{"n_mels": 64, "spec_augment": false, "cond_dim": 256, "norm": "rmsnorm", "qk_norm": false, "expert_mlp_ratio": 1, "width": 128, "beta2": 0.95, "shampoo_beta": 0.95, "weight_decay": 0.2, "adamw_weight_decay_other_params": 0}
Rows from block 7 of a small spectrogram diffusion model, named by matrix and row number. Rows with one number within an expert belong to one neuron, the router's apart. Each number is 128 + 32 x the weight over its row's rms, rounded and kept within 0 to 255. All counts start at 0. Numbers have three digits each. After the name is the row's rms in percent of the matrix's.
Before each expert's rows are labels from the 100 clips, of 14976 (inputs lightly noised), where the router gives the expert most weight on average: "strongest on" is what is common among them. Only what is clearly more common there than usual is listed. The data: chords played on synthesised instruments. In brackets: how many of the 100.
# router: router (model.blocks.7.mlp.router.weight, 16x128, trained with AdamW), inputs 0-127
# gate: expert gate (model.blocks.7.mlp.gate, 16x128x128), inputs 0-127
# up: expert up (model.blocks.7.mlp.up, 16x128x128), inputs 0-127
# down: expert down (model.blocks.7.mlp.down, 16x128x128, transposed), outputs 0-127

# expert 6
strongest on: arpeggio (100); playing: arpeggio down (62); text has "dominant" (37)
router.6 114:148130127113094110118132102068105124219158122132122107118107095102120163107137165111163132139134128146115134099156097136151105198143080062116148121160180132133123170112100094094089059151139166126060128127168163092159156112143151120111091209118101111130106110142171116119117141178159082144140130110139122097207171195124155165170189150103169113118142114160115103089177105117158082211167
gate.1 133:128139103154128151193128138128092128201128128104145136128101178184128117093128128180128117188128037069154168128078128115162165128176045128128128119145128128128082093128128128177096144096101128077166098128128128169094148167128128128128128109100119184135162128139102071090128128106032154123225090128139128128128128123128062128071089093176152104082109128167143166151128173108128157128122
up.1 110:151137161128100128063066185098194128128128128128128140080128128094128128150100128128082128066128128113114076132145117128082100152092198128128080118122116128080194128157128128072097133185157195128160128128110128107128128128110128128149128137171128128128128128050128177128128151161204103094023210128128034128128166146128128128128180128089128128128159128101128128128128128159181059128128
down.1 111:103172209114089078128128138146128128088128184091052128128088128128128124042128127140178128062146143128128157106128128128138123087146202128171134156104139128128128128128150128128066212175128128103128128128103117075128128081128139128100128128173126080128150128128159161120128077128156128128186090173089124070096128164119203128128178128108164064060111128145095128128128128128127210070098
gate.2 083:128128165128128128113069119182110128128120150097071099154182128214128128128191128128076102062128117061128128233128128098128148128070095128128186117096141121067128128187149128098128155128128128180093128165128087218067128099083128120135170128128128128081128128128128128128128110161128163128115128128128213128197156128188128128128175151110128110128206081128128128128120128128128128148170
up.2 071:128213128128128095066125128128128097128128139128086128128128128073111128128128166128147137076068128064128128169128128128128181128167030128143208128123171213092128200128056128128128143178128053128135128128128128128128155128022128056128128128128128128089128112128121173128128128121153104207128128124128128070170081128128128119199138121128128159128128128128128128128128116128047112128128
down.2 102:170128128128128134128128128122066128128151128128128128128128218045128171176128110128110162057128128053149100128128128128094060128105128187147104128128146128195151221181208128170078128083056128076087128128098128104187106128128128096128146079128128173128102128128128128128104183128128128193177157128152128146134128128128156067128128128128128128179128188083113128128102128099064128128121
gate.3 098:128128162128105153124188133128128100104128128128116128128088128128128128176128128128098128128128095128103130128194128128076105128128081128128199155152193128128112128128128128148128090170128042128128068128128128173128078128161178128178080119231127148090044128087128128128128128169128128101128128128128184187210161128128173128171068128128202117042128147128078128059091128094137128141128
up.3 100:128100128128128109128128128175048166112166128128141157077128186155170114128128069128128128166128076128148162128128128128128163056091174128128066154128081157084128128183160046110128164048128128060128128128128128094128128128128117128078176128095128128098128128127054128110128128083128173160081118128026128128082110079128151190128130128128074122180123128141128128204128128179128142128162
down.3 093:128130078128152128128112128092087110128128128128128127128050049128128175171128064091038158128128146128134179128124128128128110115128128165238128128207128160128128128114097128176128074085128139178178128128128137128128120106128128128119157128187093169128140095174175155128128128162128128128128128077174128128106205149172097128128224160128170152128046159128128191153128128156108128128128
gate.4 108:059128174095156063128128154128128128161168128128122128159128156128102128128128073110096125128128128128185081128090128180242186055178128096128128128164100096128098094128157128128077128104128174128197099128092090168154128175162128127165104080143128128128093053196152128128147128119116166053197120131159128098128128174128089128101085128128181096128128128193158128134128128110128163131128
up.4 102:128083128084128133128119128128087128128128128128128117128128128128182128141148128128128150085128119128128126128128202129059102128084128128164178111087073128079128128128128128168121183128176128156010168195153182044112094096128115128087135103178160082128128128128178135128070128136177128128063126095128076120128128086128204091128167128128131128128128128076128037177111128086128068128128
down.4 099:111128094128187062128150126128128128129128128098128101128118128128128179115095128128128128128128199128128066183094128149128155096123128187128128214128175153128128128128128172192065128185056104128117204188100128107128128078077128128074128049128075113163128128159139128196099107105128128128176128128148128136113146128091128128128245086128128086195128079128128091128128128098128128128128
gate.5 095:085128128097077128087128193085128049166128112128091128128128128058128128128153143086214128101128128128225137128128128091128128107128128098096151151128094128029128128204120100173128155137128128128128128146128128046128128128128048128128128070128128091128119128090128128128118128051220128128135161120156037128128128153128166128128128128073128128128128128175156128168128122128082128155090
up.5 116:128172128106128128128097128034128058128076128128128057045128164128126059185128099105128128102117128032179128128128128128128128128212137128140128128109036116128128128128128101128128128102128153120222091133179128128145128128113128088181142113128255131128128113170147128128128187091167128128103084128167128128155160101128157128095128136128128112117128128128175128128162097128128144128128
down.5 119:128072128128065128133128151128128101128145161166128113117128076113128128201128128146128102128101128107128128128217128172137128103128128128128171134092242111128128128207128128128128128128128128128128142174097110181128128089134111066128063023101030128146135152128128128102128209169118128128128145128086102128085146184168162184128128128101128179140128110169091195128128128128125075128128
gate.6 114:127128128128182128123145128128128128112130083094121128178128128122128128073110128097062160128128128168128128074161049103115128128128128128128189141128167100166129189192128088049128128128202067128084080128128074190128077128159128133129128107128128128128062128181128128173128128128147193158052128128168128128109085213128128115128134156128184195158104136128208190128128128115128128128128
up.6 104:128128128116079128128161128128106128128128110072160128065115128075128096184147128042128128168128128109144128128120084128128128128128148128128052121128128152128174158128128094116128128204128035213128128141128157160173128094137128096078159128088088150128128128128021128114169089099031160074067128128188128150128136107079128161128128128128128155178128128167179184123128109107128128162128
down.6 097:128128171128202140128163110128128128128128081128221174094128128177128128041147128179128128128130191128152136128188169128128109114149128128128122179064091166128197128103194194195145080128128128128128128088128177128128109128164128128128098134128128171185084128128128128165128128128096195128184125128163053144168128143128105096087128151165128128128186128115128140095128128128231128128146
gate.7 098:148075180160041128128170137154145044182143064128175185088063194128191128128089128128107128128128090128128128068128128110128194128183200128158128138080101088166128123141128097125140128086128128080133128179067181128153098171128070208128128113128145128130088128128128128128128128128128153130139112119185082128128128128056128128116128128128128128163128196128118128128128083128143128137075
up.7 100:128128128128043164128128186096128128128111170128128101023128239128128116128128128048171128128074128128128128182061128128090128128128128128128128128131075128128060106128101133068128128128128140128128128128116128128128105128128140128225128128060128128128149128128124118139128128108078115110128141061128089128128212128145194058101087128109103201128128129128156128188113128100071148128128
down.7 119:128172081128128128128128193128069097069128189180043079119139128052117144100128201154128128128068128064162128128174128128113128128128170128128127160128156175121086128160105169108128128091128099128128128128128139105128190128128128128143128038127128159128128128128172128150128150128175128128211191128067128128128128128128128108128128128084154142128036159128160039191093104128128128128110
gate.8 078:128079128128128128128128128086128102176128128201128119128128128128128254128128128115077128128128100128128128128156128128178128128128128128128177128128155149128128085209054064128160171128105128199149128160145128136072063128077128145102107128185128164060054110128178128128100105128120128128128116172128187163128081128120128045128125128128128133078153128128060131128128029139128128128128
up.8 087:128102128173102128128119055099128128136115128128128128172128133128150128060077128079025115107098128128128071128161183128097128128143042146128128128146128128102245097128128128128128128157128096128128098128114178110112109227173128191076152106128128128059130128128128128128128092128170128128167112189128128128202051128128128128114128120149128152128128128110090049065128128098128148123128
down.8 098:128067128128122128128128158156139128128128128128128172128064196049136115128128128128185128000128198128128128206145128128070163128128082128137128128128126092128128055133112128143128166128167128128145128070128077128178128160145128128128128128128128137067128111128142070140128167128128189141128128128128128123165246138116128128060128128128154059128169044128082158126128128128128128128128

# expert 1
strongest on: arpeggio (100); marimba-like (56); playing: arpeggio down (53)
router.1 123:063111107100107100135130136170121137137140082055083124127171078097083092139136137123105086111174119122219086140067119081165156164158184064136137125096146136134081080142103108131128128141106115076130151150145132080161111179107133067136167117154106153134115159131146109156172111063132158109135102130167063128122078141136107153099068147200146158107151143168160161163156178088089137145127
gate.0 083:128128128128123216128101071060134128128128128207088128167128128036078128076103127202089128096129171137065097128128128096128005128165128142128082128128099124128121128128128158128137128127208128128126128080128128128120128068128159128133135188095128128092128176194090128128119128145128114128050128065128128128134128128128128128128159161138128128128078128142128128065124128128128128214128
up.0 093:128228128128065128128069128128128167128166128128128007128148128132129128128059049128166128128128128128128128128128128128143128095128172128113085128128109089128175105128093122128128128191143050151190128029183128186128128164128116128189128128128071128128128128180102128128128128128128095133128160100128128128128055154130099171128101128130142164080137128128133128128199143114174198128113
down.0 107:128098128128128128128128081128139088128128122128091163128128128078128128080128128175128080085107093156078128128057128140128104172128179170120128138182128090103200147082128125128128128128091127128128187175128128128148046128115128177128128187128206128128128214186128128077085128128128132128128088054128128107128155048128128128150128128185092128128081128128128128151084163095064220171133
gate.1 086:128092128128103198128081128194106079128128103151174178061128169128128128128214191050112128131128128113089128099128128128128176089130175128184117128091099128128128128128056161087128145128095128128128128066128128156128128074114127128128128138128128115128128128095164093128114086049128075128128123128083150128128128160128128175093151049128063188128196128144128128192042128128096128128128
up.1 097:161174128070068128093128080204102066067064128108153128128128128128128128133128021100128113081100128128128128128076128182128092143097094115163075117128166092103082172116156110151128128128204128128111128195115080179128128062128162112128128128128128128128069128128180128144128131095134128202128170128166153128164175060128059128128128083128128128149108077128128092160096128128128128128128
down.1 092:041105088161128128218128128118193128128146128082076090102128128128140147128128128128097128090128128128128112161135128128128076127128084128128106122084177186096065128128074128128128128009204103119128183096128128128128134128172122155115128050128174152128128128128128128068128179111128161128165129119128139128128128166128107115128128176065051093098128128128128128178180092128093128077067
gate.2 100:180128128137128128128054086128128128128128128134128128087082255168135157106166077209128128112098129128076187089128128128128128128100128128091083128128128116128155128116128143128174128074128152176128128134128155128120160085176128128108201099128128124093201074128110171010106128186128128159128171128098128128101150164128128186151128128128128132182128128128181132128092128128128133093194
up.2 106:115128128128186056110128128128157201152145097128074128162128056128151149052128185077189132170132128128173072195128128128137145128174047128133128128192128179128160128144172143114071128128172081128084128141166128128128079170128090160128117128128128090151189128128147128199128128151151128128128083096173128123128077128175033141116128181149128140128137076125158128159153128128128128128130
down.2 105:192128128096128049128181128128156128128150128128128128114128107089128128077128090105236171100128149171216128089124123053169128208134240128128128128128128128128148128125128158128128128102128128049128108128128128128128150111064036168086089128128157155139128128128170128128128099093120128158177128169128128152124128108192194128137176128146128137083128128128115128158128128128133128193128
gate.3 079:118093128138067085128023128128181052128128128128109115128054128128128167128128128128128170095079128128128128155128085128128128128128143192128102128128128144168128128128085119056128128064156066128219055053212128144128117128090128173128079062128118128128128143122138128128128128128128128128089128123128146128138128128105128034128149107128128128077078128128128128128062094128128050121128
up.3 085:128128128128128206128192126128128113073129139128103128128120095098107128167161080118128128128128128169128128128128170128195200154104111102132128128119053057128128128128128167115128128108083128128138107183128087128128128255128125128128128128128128116128128128038200109097128128128205186107139109128128128128128136128075128128128039128128074156128158194128102128113128171128128211128113
down.3 096:128175088128128128128128128127162192044075128128100128158115057126128091128102195133162142128118128128065128128128122110128217128128128128193128092171208128128128128128128128128128195181128170118139149128128074128128142128156128128067060129128128128128128142204128128175111172095100172128128133123128150125140128097128071128128075128128128128128077234128128173128128103180127128072060
gate.4 112:128128161151128128128159128141146128128128128172106082128092068128128128128128199147179155172097159128132158128128128128170154135128128128128128194131160120100156185132132090128128128128083128128072200070215128128128127071158128166128182186128194106093133128096128143209092140128184128179153128058128128128158172128128128151128128033059155064101124128128128128128159069094094128128088
up.4 127:107128185128128128128128057118128111128128095074161155062128128099128091174128128128128154128128092128128128128188182097128128128119128128171128101128128171188119128128114192128114062128135095128245128051128096128123128167087128093068062202212128128091079128186149128128146137094128128100202146180151128128128110128128128082128128128128205154168164128128084128128128128128128165124122
down.4 100:092128146128128131128103128128168100140077098128128128128133086109128104180128169090083087128128116097066128224181128128128170128114128193128210128128133128114087150175128128103128150128128128128099128128176108128128128128128101128126128130167166128109056057107110133160021180168042128115128128128128069126116161142128075128128058170081128139128128184128172128128113065150090086161163
gate.5 106:128128101128128092128128128128128061128128128116110128068128128086128128152145084127204128128108128128151096128095069059111172128128101128106110128128181128101084160128164128126098128128194128105128148128128128203097128224128113128128128128234128126092092158114128128135119097074145128128128128086156128128064145190128128118099056166091164222092164128128128128128088128047128190164128
up.5 111:128137128184087106128128168134078218115156084067222074070128148128128128184128128128132128128128116128190088174153149128128128090128184136128128073128128128122128086128077056128179101128094167128125128120084128093187133151128162106118128142128072147128065128128128111128196128128128210128128128128128128128190085078128142128128098128192153178133128068184128128156172128128109128128167
down.5 092:106128128057128128128128132128128085080128176006128128112128139188159194128128099126180070078087128128063128128171128128128128128128128128128130175105184084159059128128128180172128128128128149128128128128080128171128152169082108128128085114073091128128145109128128128172128128044128128128147102159128081128058114128174128128086059128128065092128165095128123128183075107128128154128090
gate.6 081:128128128128128155128128128190128128128128128128128100228128128128124128128086110128128128196128128196128230128128088128166197128128128137128128098128255128046174151128249206123074087128128111128128128159086128149128128078136128128128128128105133128128142092128128128128147147128090128162128128047128135128060128089128128128128128128128128128128128196155128149128128070128128128128128
up.6 096:128128128128061091128092128091128128128102071128128128055110119128075128128185175149128231092128128128230115184128128128128128107128128128151128128069058128138128124128128026128128128128108121128187128128201128078128158142128128128128128169084128082055150083124128079128128128118128057124103098128128092128128128128091128015123075147128128155128128081128128128121135165128133128128128
down.6 095:128162128155155128198128128128128128128128216062120128128159155128128128132128128141092128128109128141112128158128128173128061128128141128128158131128018128128086170128128177128128108080128100128113128183128128128074128197095245125061128069128057128156128128128128101127128128075182169128128128146158040062090128093128128140102128188147120128128128128162144128147069128128117139177167
gate.7 080:097128128165102091083128111165128128128128128105128128128128128128128223128064021128128128128124119128213087181085119128093128128128197128047128064128129128128129044173108128128165104180154128128128165105128128128128128128061144076204128128131111147128077128138129128128159105081128128070128128130128136182128068128128128128094086128170151067049128068128128148158128128128128123128149
up.7 103:128128119120128128073128128108097128119128128041128123090067128070128128163106054128128128140128128170128128109128123079128087128195128128137128128128139156128128094139190095196168128128151153128211128128128115040178128188128128086128128128102119178128137128182105128176128106075128172128044128163194063172147111128128088163128108128145128108128062099128128128162198146068128128128172
down.7 092:128128108128128128128128191128128128093160128045128128172074128112128225160074128128128128080128177172128128128128095128169128177128128168101040211181171128116090137128128128128165128128128128179128186128110128128095128195162128187125128089128094174128128128169147073128128143056128128109131128128128128128128130098128102181128128128128075086128205128128145128128133096094128128024080

# expert 8
strongest on: vibraphone-like (32); square lead (31)
router.8 089:131108098150155125151124171138113139103181084113097140106087145127104168134106120136143186128089108179112119084103122110123118151077140082082126204139132091085134141088113166108148180167119182147119138076091111094164115119130169143153097101124026142193092150072047134149110167146147188134061111159138131113096120142133128135116050137150107081088122184136098156131137125070090143104151
gate.5 084:128128128132128037126175180148128086128129183153128128109128128128145149141128128128128156128128060128128142157127179128152128136128128128128053177128226216077128122128128158132075128120066128101150159115128154118128120093183139130128090087128034100078170132178135166128128036128128128054128073139128128145128128128059127128128151061128128128128139128128182128188128128182128128128119
up.5 084:165128178163128160128128145156121128158147128128128128102128182128128079128128119094128128128047128128128143094164128163060105126128128168128128164076128043128150232165143128112151128128193128184128098118155128130128128131128149166128128161128128128104128113128094181140128080092093042128092184201138128129128156128083128075152077184143128128164198084128128128128041123174128128095185
down.5 093:128128128128087128112153120202128081130149112128128128129128128128128102128128128098128128128128054128128163128128128128076128128128072195128062156090109128160138064161128125128128128128128128128128128083128081128107001203128142128128128128168064057170128154077085088101128158141045078128071110128128128092128158128128128220175166054128128128110142128184128181128128128128090128128133
gate.6 095:128172106128159176140111173128063128077157140106128128128128057170098112128128128128128128128128025189128128179196188063138128128128128128102128208128128075159163175128128085108072221205128148099128128128128128181208128160139142128207128128160089128155128152128158128148128128128134128128108128128160128188128128128138046128128153128128128128128095128128146128128197128109128128146153
up.6 097:052128152128128128128038128128120130128107128128128128128128208114051128174081144160128128078188076128128128128135178135128059128128128123128166128146106104174098105125136128128128128066128128128128128091074091122174128112128183128142128212082128128149109092128187168128154128128164112128128165168128128128060080110092128120128154255131090128156128128128128128082128191155128147128158
down.6 101:128128128128194188050105128128128128128180128107199117105173128131170128128080128081128166128110128128128145128163128156073128128122128128128128072128084119128128123186128205172168156079130128128131203128139063128089128128164128072128128173128128128083080116128132128128046087128128128087128128052128125126174128063172128109128128033183128128137144128097128128224128102128128128111155
gate.7 112:128188103128128128128089128164180147128128090128113128128098116128096115053093088128128128109128128063128128112167174128173128128128066128128140128174054128128098087068128128127174121153218128093192128063064056164128128138128100128172128128115128128148171084146128152128128128128128128136181058128209128092140091071128064128174099128181118147128105128128113128128175115100128210128128
up.7 125:128073128128128128128106153128066187148223180128153168128128128128176120180119080119129171128137109128116117148128155105128128128128255128105128128153128128101125128128169128191111128128082165128128128128128177128128128200103141129089128111109115073108128128128179128112191059123160128128128177193051128128128167169143128119128109062128128128169128198128063128113128103124128089144113
down.7 096:085102128128190180128128128107072202128188128082128128151128128129145123097128128128061128165128136128128163128128128128128067118090148128128128088128069128076114128128128122159128128117128128116128067176128128067128209097128128128128128171119128128201184070132157128231074078128202143128128128137047197153084089082128128114179128059131161128128128132155128128124128172128104128128128
gate.8 175:106128128128128095128128102148128176103128128115177128088128128128181128123128009141096148128151128090128111161104149119179149155082128128189128178177139172128128134128091138161128128184152040128122059128128136128128177128122128128088149112128159201150128107167128128096166128109128128128128197144100128128150100122037128200124085119179128121171068128195128110075098096195156124159128
up.8 142:128152128167128119154151128195128165125128128113167128111128128128160128151130045163089072174128128115148128128122128128195128128128128102180128144170128172128085160128133128197128160128159084165075132128143158128107137128118128125076128110156128144128128128128202167083196073085128128113197128128095157081128095127051128137136107128181176128214056128216128128121141067128122196135128
down.8 109:108183128072075159145133111128084097128128153128187156102094148163086128073154128128098050128086223128128128128128156128096102071128016170136128162128103128143138128128128128149128071128128074128128128151153128142090180128102104128135128107128120173180118128107175104128162093143128128186110128092153128128112114128155130114128107128186100128128148128161128204070128064198192128128188
gate.9 085:081128128128128170164084054125074128128150147164179106128104132128128128128128128128145128128128128128128122128037044128128051149128128074128114128072128128203199087128128128090070128128128047128128195130189128082137128130128128075128128128148128128128128128128128128128133083082146132141128128193128128130111067128128018128128093128128149101182078128097128128128136026127128128128128
up.9 078:214147128168128113121128076094116128128128128137153090100165128097128128128157007170175093177083116128128128128104128147128128181128128128144128186128128114128128096128033128106097128190114086189042128128179128077100111128128128128097128128144125191159105128128203128128128128128152128128128204128128128128059084186086176128128135128128104128128128166128128100128128047128177128128128
down.9 092:072210128088143158102125128128147128128071128138128106091128119128128128134128165128128128128128128128195140128165128149128128128128128116114216128039171128128128107128128104128128156128128128118123118174132183226079201075128128200118055128074091128128128128160128100128130070128128128047128066128083128128164128128128128128150128128122128128165128190128187031128063128172128128128104
gate.10 103:050128128053157125128128117128105124128128128148128094128128130111103080137128128093128095128128128128116172128125143128128128128128073113128086174149000128153128106099061128128128069148109128176128128088140072128128120246127128077085134128128129161128127128093176171103121128128128108128092133122148128105092128162128128136128128240077127128172165128130128055128099143128128170195128
up.10 103:189128128128010128113128128128128168128154128128143128128116208128111128074178144128128128135194128128024128092142128128123128132128128128196255128157080072128126092128128128074128194128078128128128128077172128128088096180182128128128128182128098127122128128128128152128126205128128115132082128128128172128128128128110128128127161128128128128091128113090128128113132127194128148132128
down.10 109:128113168132128116128167128128128128128111128128128128128102128125134088128028187104155177128195128081128106099211107128109137150128092077128167128128223128128128094100128184128128128069184128128120166128128128128166128064200128175128128201083128128128204220208128128128128128128067107128133169128109128128082122128142128057143128085128122146150128128128109085109180116116128128128099
gate.11 080:174172128128187128176128128144154059119128128128087128128117128128132128115128128098128147101128128128128125128184128087128088154183128128128128203117093187128128128135105075128078128128081107120192153062128128128128128189128098128128201128128128128128160185150128149146128128075160167064128109128124024128238090128128128206128128128186128149128128128118128195128128163206128128128086
up.11 080:163099128128128128128242128128132128143099128208181151128090106142128072177184128128128191127128128174128240128128128128128128128128128128128128128047128128084100128071128128128173105097071128115176185128128128128128128128146167075133128128128128128128123128128155121143128131098128128128101128128074238165128128128128198061128088128128114128147128128176103083101128121128128128191052
down.11 087:096128212190128128128197128128170127128128128128128060128128128128128128076076128132128128044128128128185091128088082128135128128181164139128070128128077095128128128128083128128059130135148083154128128186128128098072128128128128108128171091128127101160047092117128128128205128128073128128128128030076128130147128170211142128127070084118128156101128141105128128083072128128128128084128
gate.12 098:128209093152128128143128128128128119128128128150097029128128128128128128128128092128165109181128128110130124174128128102083183128128150172128203128209128128128128076128035180128227128128128123110128128128128128128128128128125070128128066128128106128128135128128043097103128101109128128171128102128087128068128076148078128102128116128128128128128075177128169192128126128062168224128134
up.12 090:128193160128086165144128128128128126128134128182153117105128035141128094128144128128128175115135150071128142209128026128061128128128128128128137096060128051152102128105128104128133128128177128089128128162128162128128128128128128128087172128128128162093098128128128097168074136058128128092097128104128128166157192192128128173128128128072128128128186208128083155128128237128128128125128
down.12 101:128119187128202137128128128128180158175128128163218128108128090128128185196083128071128071159128102128128114156089123128210178152111128128128161071166128073128197136104128128123128128232128126128050089154146128128128128128102128128128078128128128243108114121128128135104127107112175090128181114078128128084128074128128128128087156128108120128128141128128128128082128128128160110166128

# expert 5
strongest on: reverberation (62); text has "reverberant" (62); text has "room" (62); mains hum (40)
router.5 102:164114075146134156110140169094139089122088134071044093120102105143073146143078145104124167131128183134183128153168107117081106121138144068119112167139127112122155136131119133131105074145147139138126071187201185157156153111181131171122113094106086132092191138137134113139147149130134088138099130152141088115199129114162076142129089166118095107181078068089190168134148147139111085095079
gate.6 097:128187128128128105128128127128060108128128075073128128128134180113128141128128199128114054094087094106153119093128098128128075155215059121128128128124141128128140128060128120128128128126128067128128128128114097090185160128205201058079184128128128058128055128128132128120128063150128128149178128155184128170115068099172128128125128128128091128128128128070128128128197128089105128128118
up.6 093:172174128117128128177128114204043182179086128128134196097128128188181104128128179178128128168083128095128128144128128169128133070207128148128128128099110128128128128128128128170172128128128049128128128128128128128128102128110128128095114128135150083102109030186116164090128128128128128128128138128128160067195091150097128145175095154128195116128174182128090128128218128106133105128128
down.6 098:122128070178128128111082136097083128066128128128125086128068119068128074182090101163150074080103128128065087128146181085148128128166165128051121128128127107128139137101148128138128061157112096128128054128071128128128128044128128043185136174172128097128070094128128128204128144128128083196170138128111113159155159128114095128169128128151128128098128128154124128061128128128128128128128
gate.7 112:128189128154128232143123123128179128116128211128207128139057128143128128090055128160128160128110128128128193128063095112145101166128186071128186128128128128128128128128128082170119099180110126174089128128128148151183128096128128128128172086157146128128128128127186128091128145067128124148128170142112103128128128128175048204150180128128148128128166100128128167128067138101100119174141
up.7 103:089128128128100029128149128128128128100131084124074128128128128128108098194130160128128081096113128112092128094128158230135128128117098128140128167128100128128128217104128128094128072084128128054128128128116070128094128128128164128128055128090203093128159056128115114128076128170131126128128128128179177128128128128128128006128096128108128128128146128128159046128128160128128128076163
down.7 100:128148064153128150128128128128057117096185128128188088088163128149128128128128111128128128190128128092095128128128128128077067184148097141128000128128063087128139062186128128128147128128227134128167128128133128128143128128128128128098077128128128045194150128073168128128128128128128128128189147109075128157110128128128097075102071128151128128128174128128128139099115128105128148144128
gate.8 095:128158187071152085128187128128092128207128106168123135128147128128073128104213122112128211123128150128128128128128128120198086052141128128154128215128068128128080128115189102128128128038157128091137154128128128128203128128128052128128128128086093128128158096128075128128072115066128128128131128128058114128190128199128128128128170163167148128127095128128120128128128128147128128128128
up.8 100:128166175122128128128157205079128089145128128173117164128166128160128128161105128143128156128072119128128128092145128128192128115159128128128141128128043128128126156123109070117164128128128128068128128053128128147191191056128062079128227180128128128128128128128080145128128128128076128158113128128053055150128128154128177181075179120145136128172128177128128183128128072128128115173112
down.8 100:158128176128097073164149022141128205128128190110128128128128220128119061137128128178150075128142128128128128119110128128170052106130132128108075175128128179128128123063128128128128128114056128128088128169149141182128128128128155114128128171128174121128128128123128054101217140128162128128128128128104056045088117128128166102128128099128128126105144109128084110127118174092094179128131
gate.9 089:128128128151128157163128128128128091128128144128128090128128128128085128174110076176166128050101128189125135158128026128128054116128100128160128128128083064081145128066051128116128157128128128128128073128120098199112206085128105128128128152169056128084072136147190212128076128128128128076070128128128147161128128095176128128179128128128128153128117128159138128128128183128174128104153
up.9 093:133128125159133167128128080128143128198151128128128099155128194022124128128128128128141156111102202076133128148128128112128172081147157128103128128186166128128128160186117128128050054128128128178128128128128128050128105177067138156128145128128151131128128128193076128224079128077081082128105128128128128128069031128128128128129097128172128172128128116104145147187105128128128128128128
down.9 099:128128155074160139128128128140128064080040128129063128128128104128151122128181128171128128128113111128123165128128103128193078128141128128128176128128128155177128214038128167128169128128128128092128128101200128180128193128128211159128128128128144128185128165121099118135128128118191128170128181147144051128128064205113153068128128128128133128200107128128128064128110140130109128116128
gate.10 105:128147128076128097128120128128128088128117128181207177128128107156128148128110128163086154128176048128128190164128128128156056128128128165164193215128089138081102045128128128157128090128064171128127128128144128093128167111128164128118088120128128165172128128128128029128094157123147181128128148090128177128128176140173155128128128218128067163087127128128128128175155128129128180132128
up.10 103:174092128128076204073145160221128128113100157095128146100128128128128128128128093128165128131105128128109128128094140081128247074120128124092110124182128063128128165147128128128128087128128082171097142128122065186084173128128095212128189148091128124128128119130085116129128128128128066054110128164128128128213128128138128119114128036128128132163151128128128128128128128128139128060128
down.10 096:088149074128128128175128161128067128128141128124128128105128075128106183128015128128128128128128173128128133141128128128128136128128128128144008174119128128182128128128173089075173205132210128128136128071110116110195107178128138128128128121082141128091128118128128128128128128128128152128117195128195099128007104128102103202128128128128098128128101128128158128128128139054128128128141
gate.11 091:128128128128249098128167128128156161094128110128128142128115128128128128049057128156128128128128189128128128128148078128136128136176128128128128186128056128128079128093170128128128098128107129128128128128128128128128128119148135138128128128092128128128128130123128142128160164128128128210168128024128163102128226128224128189164128128079128086039128128162128128128128145095150128225128
up.11 106:168128128081021071116159198087128128128128128128128128128128172095157128226128151153156128128100128066128128129137128128085132128194079110128059151197128128128120090079123116128081128128175128105128063128159081159128128128175128128169128128128093128183172172131100128128128128128128016128128089128100166089128128053099142128142128128128094128092115148128128128139128159185162163128166
down.11 097:128116108128128128128101000129147128128148109128233151128128046128128128102128112083087128167172169128128112128128128056081154148128053128128052128111098128128106074157128128146191127111186152128128128128140128128155128051128128128128147128165128133128128128171128128141128066128207167088099128128162128128113103094163128086116128139141128128128147144063128128152128128128109128128227
gate.12 100:138130136128057115139128054148109073144118041128120091128102128107128128128139128191094128082140161165191098128128159128128128106145143167128125128128052078128128128168128128128128125078156106128128128128127072128106138212205102066128128202128128050099128028128191128128081128072128116128080128131128128192083128128150176167128082128138128128128128161096128128128128128165128105115087
up.12 094:128128128128088200200128171128130128128128128128128076128128059128137128201136100128056130119232089128192128175128153128108140128128204174134048152128128127128063086171128128128128128128155128128117128190164133128095063201128092091128128158128097093128128165128128127133084128085128128128128128083121128202046128128128128158128081128149176094128128166128128128128156138128079102092128
down.12 108:157128161128128104142047089128128103174128074128213128128155111202128128128152041128128128136128159087093128183128128128062128148071077128128128065128039128128128157120128128184128132155128128128130128135128132128128128188056133128162088128147128128100069160074128175104128128069169190095128117123199128179178128050128180102128124128163128128153160171151128128113128128128137128128119
gate.13 060:128128120128128083134128128128083128128128077037049128057179128143128178062051156128194106128100128136128128183128128128128128128128128122128128128128039128120128128128128128128150171128128083163128128158128128100115095128160080128097128128052128128122125164128066128181128114131128128128011069128204062128134128183098110128128128128128128133128176099035128128128142128093128128128128
up.13 095:128128128179078128128085202237173128128128128128116043199132043069128151134128128193133128128128128142078128161070128112128128102128154128233128107114128128128128128118145128109128128174127107128128108184134128171099128125128198128128145062138158128128128128128095178163128100128115128128132128128128128128128128001128102128126128128128078100118167128066137061128139128128128128128128
down.13 099:134139128193128128112093120106128128131128128131163128128128035128128117128020128128128143128128163123064175073151128088126126128128150128128128128128097128102128052210128157128128128158097078083179082108120190085166076155140128170017128183128128128128128191089179128104128128128128128124128128128085094128128136128128128128162128098178128113085203039155141128116112128128128126128173